{"vocab_size": 44, "encoder_widths": [160, 240, 352], "text_encoder_layers": 7, "text_encoder_norm_position": "pre", "text_encoder_parallel_block": false, "residual_init": "none", "lr": 0.0012, "eps": 1e-08, "adamw_lr_other_params": 0.0014, "batch_size": 128, "warmup_steps": 250}
Rows from block 3 of the image encoder, named by matrix and row number. Each number is 128 + 24 x the weight over its row's rms, rounded and kept within 0 to 255. All counts start at 0.
# b500: branch 3 reduce pointwise conv (encoder.blocks.3.b5.0.0.weight, 30x240x1x1), inputs 120-159
b500.0 [ 91  85 111 121 161 111  80 112 141 127 128 102 139 170 115 101 144 171 143 152 111 159 151 130 122 142  84 177 130 151 122 105  93 131 111 136 128 127 138 155]
b500.1 [138 121 110 141  88 127 140 144 146 103 155 107 134  95 171 173 115 106 138 111 137  95 128 121 115 145 141 177 122 127  85 121 119 116 197 111 150 124 172 137]
b500.2 [105 138 149 106 164 116  94 120 125 156 141 126 131  94 107 128 131 111 147 134 151  64 176 113 104 118 122  88  93 110  84 121 110  98 119 119 129 145  82 154]
b500.3 [129 150 140 145 102 110 133 134  72 179 136 131 113 108 112 157 129 110  88 136 107 142 132 116  82  82 134 119 126 129 146 140 134  91 190 105 163 147  76 120]
b500.4 [ 94 108 101 118 101 157 112 119 163  89 140 117 127 134 124 143 167 107 113 155 146 163 127 122 118 127 117  81 103 150 143 146 125 117 110 156 101  85 127 109]
b500.5 [146 119 145 136 114 108 124 158 126 111 157 134 129 147 106 155 107  79 113 106  88 129 152 147 157 139 147  89 149  94 154 155 149 116  76  98  81  95 127 125]
b500.6 [111  91 108 151 146 108 191  92 118 129 131 148 103 124 121 174 107  92 134 142 155 145 145  75 111 124 173 130  92 131 124 110 105 155 134 125 132 116 123  68]
b500.7 [138 130 148  99  96  85 169 165 111 168 116 129 165  89 126 127 110 151 146 128 129 131 123 137 124 121 110 175  92 111 160 142 153 132 115 101 113 142 119 105]
b500.8 [130 117 187 103 140 116 118 133 157 184 110 137 145 163 153 103 158 141 177 149 156 128 153 177 121  94 109 118 144 149 115 126 134 146 131 148 132 172 126 150]
b500.9 [100 130 106 133 149 122 133  82 167  94 159 142 169 110 123  81 126 129 115  93 157 171  80 141 140 143 150 122 145 159 159 133 109 143 147 142 142 144 133 132]
b500.10 [109 128 128 134 151 135 145 134 107 146 115 120 129 130 121 112 108 143  75 137 107 159 132 126  94 121 110 152 123  90 150 122  98 114 159 104 177 141 145 109]
b500.11 [ 84 133 148 135 135 154 100 112 103  92 133 103 103  71 105 159 123 138 160 160 110 106 125  87 126 127 160 127 110 135  89 127 105  95 163  99 138 127 114 145]
b500.12 [148 132  84  95 117 152 138 118 109 125 128 116 151 136 135 129 121 149 108 144 115 108 116 166 109 120 137 125 127 136 111  88 108  99 143 109 135  97 131  79]
b500.13 [136 136 120 116 173 110 124 163 126 149 126 155  97 149 124 131 180 106 121 149 143  93 114 149 124 127 102 168 148 152 117 172 143 111 124 151 100 120  86  95]
b500.14 [104 151 120 153 167 125 108 161 156 127 136  98 134 134 118  74 133 145 144  96 142 156 171 104 136 102 161 128  83 112 136  89 125 139  71 178 180 154 106 132]
b500.15 [143 102 113 180 146 175 111 106 121 118  90 155 148 123 137 121 108  99  81 148 139 158 153  97 143 149 117 105 139 108 120  80 135  89 122 186 132 122 113 135]
b500.16 [125 113 129 139 133 134  97 106 132 131 101 142 112 122 170 137 125 148 107 146 142 119 114 136 119 112 100 134 144 151 176 123 110 144 133 113  63 110  92  78]
b500.17 [130 124 115 147 147 155 149 123 113 127 135 136 133 113 122 130 123 183  96 174 148 137 123 158 147 144 125 140 130 128 173 164 119 165 119 128 117 134 139 143]
b500.18 [118 184 100 109 116 113 136 122 150 144 135 135  95 144 107 134 137  67 157 150 118 142 117 137 167 113 118 103 123 104 117 155 128 152 115 145 127 135 112 123]
b500.19 [102  89 198 187 121 124 120  75 105 132 124 159 115 124 128 125 151 120 101 126 177 124  91  81  96 166  80 158 137 114 101 129 101 144 144 101 119 108 171 152]
b500.20 [123 120 130 145 142 116 138 115 118 125 117 145 131 121 111  99 118 158 143 183 123 132  76 126  96  95 127 112 150 153 125 126 127 172 163 108 122 162 150 109]
b500.21 [157 102 140 132 145 115 145 119 115 115 129 107  79 154 115 173 132 143 127 147 120 105 131  75 134  68 110 116 106 134 101 139 137 154 136 119 142 149 146 140]
b500.22 [122  99 110 118  97 149 170  83 141 124 129 156 114 142  94 138  79 126 103  82 125 171 143 122 164 128 120 108 148 156 140 131 118 137 120 196  92 119 170 112]
b500.23 [151 102 123 121 126 137 115  87 118 109 137  77 119 116 125 144 102 137 122 142 137 128 131 151  81 148 142 141 107 156 116 121 111 147 109  89 148 137 117 114]
b500.24 [112 119 173 123 153 109 143 147 129 163 147  99 119 122 103 163 113 124 129 159 130 126 117 136 110 161 125  84 112 129 146 128  94 110 118  90 113 134 116 138]
b500.25 [113 163  70 125 121 126 143 110 149 172 144 202 115 133 134 118 114 107 170 138 148 142 137 132 124 125  97 132 113 121 105 150 166 120 106 174 134 185 130 144]
b500.26 [133 132  96 140 122 127 183 102 125 124 131 116 102 165 153 137 134 143  98 112 115 107 116 110 141 173 169  99 139 153 190 136 102 146 123 127 130 127 152 135]
b500.27 [100 113 156 137 111 126 117  97 119 121 187 108 125  89 115 115 137 153 160 160 119 115 157  91 100 142 103 110 121 142 118  90  94 129 115 111 164 120 135 142]
b500.28 [137 118 141 120 194 150 114 143 129 165 107 120 129 155 151 158 103 146 137 148 165 163 129 118 141 137  87 121 176 114 137 167 112 149 141 136 126 138 107 125]
b500.29 [116 138 136 100  91 121 151 137 140 153  97 120 142 136 145 108 157 153 134 130 121 125 143 114 173 105 140 129 104 139 114 133  89  89 163  97 166 117 147  74]